From a checkpoint of a small segmentation model.
Model: 6.35M parameters, 48-pixel images, arch unet, norm batchnorm, activation relu, widths [64, 128, 192, 256].
Training: soap at rate 0.0044, batches of 256.
Data: 22605 training examples, 118.9 epochs.
Rows from block 12, named by matrix and row number. Each number is 128 + 24 x the weight over its row's rms, rounded and kept within 0 to 255. All counts start at 0. Numbers have three digits each. After the name is the row's rms in percent of the matrix's.
# conv: 3x3 conv (model.decb.0.1.conv.weight, 192x192x3x3), inputs 25-29, a 3x3 kernel for each
conv.61 018:128128128128128128128128128128128128128128128128128128128128128128128128128128128128128128128128128128128128128128128128128128128128128
conv.62 124:175126134134152132129128128122123120130127121139128125128128129128128129101129049130128129128128129130128129129128084128128130098129079
conv.63 108:127127128128047049128128128128128130128128128128128128128128143128128128165128255128128128128128128128128128128128128128128128128128255
conv.64 094:128128000128128128128128128128128128128128128128128128128128128128128128128128128128128128128128128128128128128128128128128128128128128
conv.65 080:123127113131133255129129128128020127109123183118129120128128129128128128129128131132131128128127170128125132128127137135127128124124130
conv.66 091:109127136215128127127129126096185128128129128119128131128128128128128129129128129128128131128128128129128176128165129128128128135128127
conv.67 140:130126126127128126128128128139130124124130131136124162128128131128128128142132148127129138126128132132132148128125134136126128134168164
conv.68 098:130131011126129129128128128117130145128127125126128129128128127128128127138127129128128127128129128126128128128128128127128128127127187
conv.69 075:132128128120125007128128128128128128128128128128128128128128128128128128145128174128128128128128128128163128128128128128128128129128255
conv.70 107:142125138131149240128128128145132161126131128128135121128128110128128129120129113118128129128128128127128110130126128118143125108122116
conv.71 005:111122092106152186132133134122125127124124120130130144127128128127128128127127127127127127127127127127127127127128127127128127127127127
conv.72 064:122121104123130242128127128129128128130125130128109104128128129128128128130129131128128129128128128130129130128128129128128129130129131
conv.73 073:126099105130126129128128129135126127131128128141136133128128131128128128169138189132127138128128158154131193143128128130127130149133138
conv.74 047:128128128081128128128128128128128128128128128128128128128128128128128128128128162128128128128128128128128128128128128128128128128128128
conv.75 092:124063128085128105128128137128127144128128141085101128166128185128128128141128230128128135128128128144128158128128128128128204132154220
conv.76 036:117128104130153184127128130070098116123128129126124121127128127127128127128127130126128127127128127128128128127128127127128127129127131
conv.77 044:128128128125131000128128128128128128128128128128128128128128128128128128128128128128128128128128128128128128128128128128128128128128128
conv.78 019:128091019128096133128128128132128128128128128128128115128128128128128128128128128128128128128128128128128129128128128128128128128128128
conv.79 037:000128128128128128128128128128128128128128128128128128128128128128128128150128128128128128128128128128128128128128128128128128128128199
conv.80 045:009128128067128128128128128130128120128128128128128125128128128128128128128128128128128128128128128128128146128128128128128128128128128
conv.81 039:127072101154125122127128109127124151127129128128128127127128127128128127130127133127128127128128127126127131127128127127128127130127143
conv.82 116:128128124202130128128129128123136129129129123128133125128128127128128128127128130128131129126126153124128121129124126144121138136127131
conv.83 083:123125125128255147128128128127125126129131131133114107128128128128128128129128052128128128092128128129129129130128128128128128129129129
conv.84 070:000126129197121137129131127129129128135122132115134122128128127128128127128128128128128127127128128131127128128128135131128127125129129
conv.85 071:120130119136129255126131126128135134130126129119145108128128128128128128128128128128128128128128128128128128128128127128128128127129127
conv.86 041:128128128144128126128128128128128108128128122128128128128128128128128128128128128128128128128128128128128128128128128128128128128128128
conv.87 065:046124122126139126127128127127131129128125130068129125127128127128128127132128134127128127127128127131130132127128127128128128134130130
conv.88 228:129127128128127129128128129127215125174123107127130127128127132128128134132130147130128133128127130130131133128127131135127128136132128
conv.89 048:000128128128128128128128128128128128128128128128128128128128128128128128128128128128128128128128128128128128128128128128128128128128147
conv.90 029:132135049075122132127118129126129063127134125126152167129128132128128130137133139129128132128128129137133139129128132128128129138132138
conv.91 124:169125133135127132127131125147128038063125128125129128128128111171128128050127040119129118128128128125125125128128102126126128112125129
conv.92 052:128128112128128069128128138128128128148128128128128128128128132128128128130128255128128139128128128128128165128128128128128128189128214
conv.93 036:129128128000128128128128128128128128128128128128128128128128128128128128128128128128128128128128128128128128128128128128128128128128128
conv.94 049:128128122128128127128128128128128128128128128128128128128128128128128128128128255128128128128128128128128128128128128128128128128128203
conv.95 045:132126098172143147127134127129128117128124128146105117128128128128128128127128127128128128128128128127128127128128128128128128127128127
conv.96 117:125129126255136131128128128150091130129123129144127128128128127128128128113128035128128128127129110127128119126128128130116128127127107
conv.97 041:113128128128128128128128128128128128128128128128128128128128128128128128225128208128128128128128128128128128128128128128128128128128130
conv.98 078:118126109156126136128128128128130128128133121187120130127128127128128127130127132127128127127128127131127131127128127127128128132129131
conv.99 163:126110159128101088136129149127146139130124130128130128128128167128128139154130200146128156128128131155133173129128156128128148140179164
conv.100 080:128128128030128128128128128128128128128128128128128128128128128128131128128128221128171128128128128128100128128128128128128128128128167
conv.101 089:041126127128128128128128128127128132128128128128128128128128128128128128134128178128128128128128128128128128128128128128128128129128169
conv.102 057:128125126128128000128128128128128131128128128128128128128128128128128128128128128128128128128128128128128128128128128128128128129128128
conv.103 036:129119119134112119128128149126123152131129133122126130128128135128128128135128229129128129129123131142138128140125128128127131134138130
conv.104 083:128093043127128128128128128128128128128128128133128128128128128128128128128128128128128128128138128128128128128128128128128128128128128
conv.105 033:128069128128128128128128128128128128128128128128128128128128128128128128128128204128128128128128128128128128128128128128128128128128255
conv.106 013:128128104128126111146127156162127126122122141191124127128128128128128128140128163128128128128128128141128153128128128128128136161128162
conv.107 074:120166129186217135128128128128128127121124132146129131128128126128128127125125123127128126128128126123126125127128125127128127125126119
conv.108 175:137123125122130128133122131132122130130128129125128126129133129128128128158128128119129134128128128137128128128129128123129131157146129
conv.109 109:128131130128128124128130128128128123125130130127130128128119175128128129146129137131127125126129141136128169134134128142125129140255163
conv.110 167:126129127129126130130131128132127143129127110129128128125126168128128128170129185130123133124137132129127154129126155135124130146140143
conv.111 081:000128128126128128128128128128128128128128128128128128128128128128128128128128255128128128128128128128128128128128128128128128128128178
conv.112 077:129096119129126129128128128118128140124140124124130135128128128128128151146128174131128139132128128175127128128127129128132127144127255
conv.113 042:128128128128128090128128128128128128128128128128128128128128128128128128128128128128128128128128128128128128128128128128128128128128128
conv.114 020:128128102128128129128128128128128128128128128128128128128128128128128128128128128128128128128128128128128128128128128128128128128128128
conv.115 197:126083126126128128129128128126125126125128128132128126129128172128128128144129199129128134125129130137128150133127151127127129148128166
conv.116 132:128126123131128131130128128137069137102130108128128128126128131128128131142128132129127135129130127129128138149126130130125139107131125
conv.117 067:128128128128119128128128128128128128128128128128128128128128128128128128128128128128128128128128128128128128128128128128128128128128128
conv.118 069:130102122255242141128128130128128126128115126129124138128128127128128127127127127128128127128128127127127126128128127128128128127128127
conv.119 114:138128128128127127128128126111125126130117127134126128128128217128128127128129241127129126133128141137131165186130139108132135195190142
conv.120 060:076128128019128128128128128128128128122128128128128128128128128128128128128128128128128128128128128128128128128128128128128128128128168
conv.121 110:125127127134123123126128128104119133140135125255127168128128126128128127135125125127128123128128137136128167128128128141128127135135120
conv.122 030:128128128128128128128128128128128128128128128128128128128128128128128128128128128128128128128128128128128128128128128128128128128128128
conv.123 055:128128128128128023128128128128128128128128128128128128128128128128128128128128161128128128128128128128128128128128128128128128128128128
conv.124 190:126127128241129047128128128149131125127128132131129127128128128128128128130128133130130129128128128130128128128126130128128150134135121
conv.125 097:127127086000121104129128131129128133128126122130126255128128128128128128158143134128125130128128130129130128127126128128128128132122138
conv.126 052:128128000116122121128127128128128131128128128125128129128128129128128128131129143129128129128128128133129167129128169128128129130130146
conv.127 044:027128128122125125128128128129128129129128129128129129129129129129128129214129176129129129129128129129129129129129129129128129129129129
conv.128 053:138130099254121125128127128116129128127129128120132144128128128128128128128128128128128128128128128128128126128128128128128128128128128
conv.129 123:128126135000131124127128130128155086115131132126127129128128127128128128126127127128128127120127133121127127123135142128131117107123130
conv.130 148:130130134000125128128128128117129136141122128128128139128128128128128128138128148129213128128128128128129128128128136128128136129129127
conv.131 126:137127136136155130128128128122166129140131132135128134126128127128128128129127127129135128127133128125123127128128127128128128128128128
conv.132 096:129128130170127129129128128122127144127067129126150127130126131127128129132129132118120145127127133136136130126124131131095133169131126
conv.133 035:128127000128128128128128128128128131128128128128128128128128128128128128128128166128128128128128128128128128128128128128128128128128136
conv.134 059:126110088118114126128128129130132125128128133112098130128128130128128129136130155128128130128128129139130141129128130128128129136130133
conv.135 035:128128000128128128128128128128128128128128128128128128128128128128128128128128128128128128128128128128128128128128128128128128128128128
conv.136 112:115129133132128127126131128123129131129124113127130131128125133128156128134129135139130127129128139139112139130128130134127101135126134
conv.137 034:000126126129128127128128128128128130128128128128128128128128128128128128128128128128128128128128128128128128128128128128128128128128195
conv.138 039:128128128128128128128128128128128128128128128128128128128128128128128128128128128128128128128128128128128128128128128128128128128128128
conv.139 097:132130125125134127128128128125129094087131041128125219131129131128128128133128141134129143125129121126125148130131129134121128151154127
conv.140 096:125128113132124131129163128135098132128129128135123135127127139128128130135130147133128131134126128163134142130131133134142105205129135
conv.141 071:128126127000128128128128128128128131128128128128128128128128128128128128128128128128128128128128128128128128128128128128128128129128128
conv.142 070:128128061128128128128128128128128128128128128128128128128128128128128128128128255128130128128128128128128128128128128128128128128128128
conv.143 247:126123127129128128128129128128127136255131156090127132133128146128128129140132172127129137131128131134137145129128149128128131164133143
conv.144 087:101119121121128128129128128128130126138130124197125130130128136128128130162134172135128142137128128171137160142130133133128130166130154
conv.145 042:128128128091128128128128128128128128128128142128128128128128128128128128128128128128128128128128128128128128128128128128128128128128128
conv.146 175:130128129103129130128128128130129078135132130128123128128128191128128128135129254128128140127128128140130141155128130129128130190127239
conv.147 070:128129128128128000128128128128128128128128128128128128128128128128128128128128172128255128128128128128128140128128128128128128199128183
conv.148 114:000127129133129126128127128177140034127129138128132126128128128128128128128128128128128127127129127124128126127129128124131128112125135
conv.149 135:129130128128125051128128128129105130128128134130129120124128130128128129128128207128128129126127129127128181146133128124151129196123216
conv.150 058:044128128118128130128127128128126131131127126128130126128128128128128128128128223128128128128128128128128128128128128128128128128128255
conv.151 170:140125125131128130128133124160125109120130127128128127127128170128128130156154161132130129128122136132143158127129130139126135156131128
conv.152 036:128125128127125113128128128128127129128128128128128127128128128128128128130128130128128128128128128128128129128128128128128128131128128
conv.153 081:120128128126126126128128128128128128128128126127128127128128128128128128128128135128128128128128128128128130128128128128128128128128128
conv.154 033:104007128128128128128128128128128128128128128128128128128128128128128128128128190128128128128128128128128128128128128128128128128128128
conv.155 168:128128128000127128128128128134128128128128128128128128128128128128128128128128128128128128128128147128128128128128137128128128128128128
conv.156 099:126128128081152128128128128128128129128128122127128136128128128128128128128128128128128128128128128128128128128128128128128128152128148
conv.157 053:093127127134128150129129128129099178127116133129128128128128129128128128136129144129128129128128128138129129128128129133128129142129148
conv.158 055:108084096129108127128136104113136175141145128125126141137128144132128139160147164140130146139126142142146157145128149132129128184139129
conv.159 097:124127130132126127126130128127158093118133085127127126128128136128128127125127127122130124126103128129127128128128124061134133145129130
conv.160 094:128117052122125126128127128120137151127127126128125127128128145128128128163128183133141129128128128149128137128128167143127128135128134
conv.161 079:128128128000128128128128128128128128128128128128128128128128136128128128128128236128128128128128128128128137128128128128128140128128137
conv.162 084:122124128125225128127129128128127128108114102211133133128128128128128128127128089128128127129128128128127129128128127128128128127127114
conv.163 046:128128128128128055128128128128128128128128128128128128128128128128128128128128128128128128128128128128128128128128128128128128128128255
conv.164 191:126130134127128127128128129118130120113155128132125132128128144128128128192128149128128135129128145177127129135127154128130125130128153
conv.165 075:119098102128128128128128128128128128128130128128128128128128140128128128225128255128128128128128146137135213128128248128128128128128141
conv.166 096:129128125116133202128128128126132137127113136130128129128128128128128128128128129128130133128125130134121127126129128125126140162115141
conv.167 030:128123110128104098128139158153132123130128129128122120128124147128128128141129153125132140129127128149121171134127130128125140129134170
conv.168 115:130124053131129128128128128116126126127125137129127127128128128128128128128128128128127128128129126129127127128127129127126127118126141
conv.169 099:140131118125128128128128128133122125128120127128126127128128128127128129129128129127137127132126124149130129124125130137128123255126130
conv.170 069:118126114106134255128128128128128128130124132130117124128128128128128128129128129128128128128128128129128129128128128128128128129129129
conv.171 017:128128000128128128128128128128091128128179128128128128128128128128128128128128128128128128128128128128128128128128128128128128128128128
conv.172 101:101128129125128126128128128129128140128128129129131114128128160128128128184138185130128159128128200143129140128128132115128141142142158
conv.173 104:132128140255128128128129128125129129127094128122130127128128126128128127125126124128128126128128127128128113125128127123128127107134123
conv.174 057:000128128128128128128128128133128128128128128129128129128128152128128128128128174128128128130128128152128153128128154128128195128130159
conv.175 061:128125122000128128128128128128128132128128128128128128128128128128128128128128150128128128128128128128128128128128128128128128128128128
conv.176 092:129107068128128128128128128126128128128138128129128127128128128128128128206128255128128128128128128129128128128128128128127128128128186
conv.177 090:124128127128127015127128125092114142125120126126125125128128128128128128129128128128128143128128128128125128127128128129128128131182138
conv.178 050:128128128128128128128128128128128128128128128128128128128128128128128128128128128128128128128128128128128128128128128128128128128128128
conv.179 055:185165125139168194129127130129128128129124076132127124128128128128128128112128108128128128128128128120128106128128128128128128107127110
conv.180 086:129103054130122134127128128129132123129128127127128126128128130128128127126127177128129128116128155127129123126159122128128128159127182
conv.181 082:127119000130123138128127129117128134130044128186149068129128131129127130136131135130128132131127130131132135129128132130127159128133135
conv.182 156:123127128133128126128128129131101184180147128107028128128130129126128127142120131131128129124128126168125112128128127129143129143124131
conv.183 113:071125127129127140130128131128113135128128129130132130137128139128128132156131192128134142162120129158129195128140134155127132136141162
conv.184 097:128026049128128128128128128128128128128128128128128128128128128128128128128128149128128128128128128128128128128128128128128128128128133
conv.185 028:128128128128128128128128128128128128128128128128128128128128128128128128128128129128128128128128128128128128128128128128128128128128128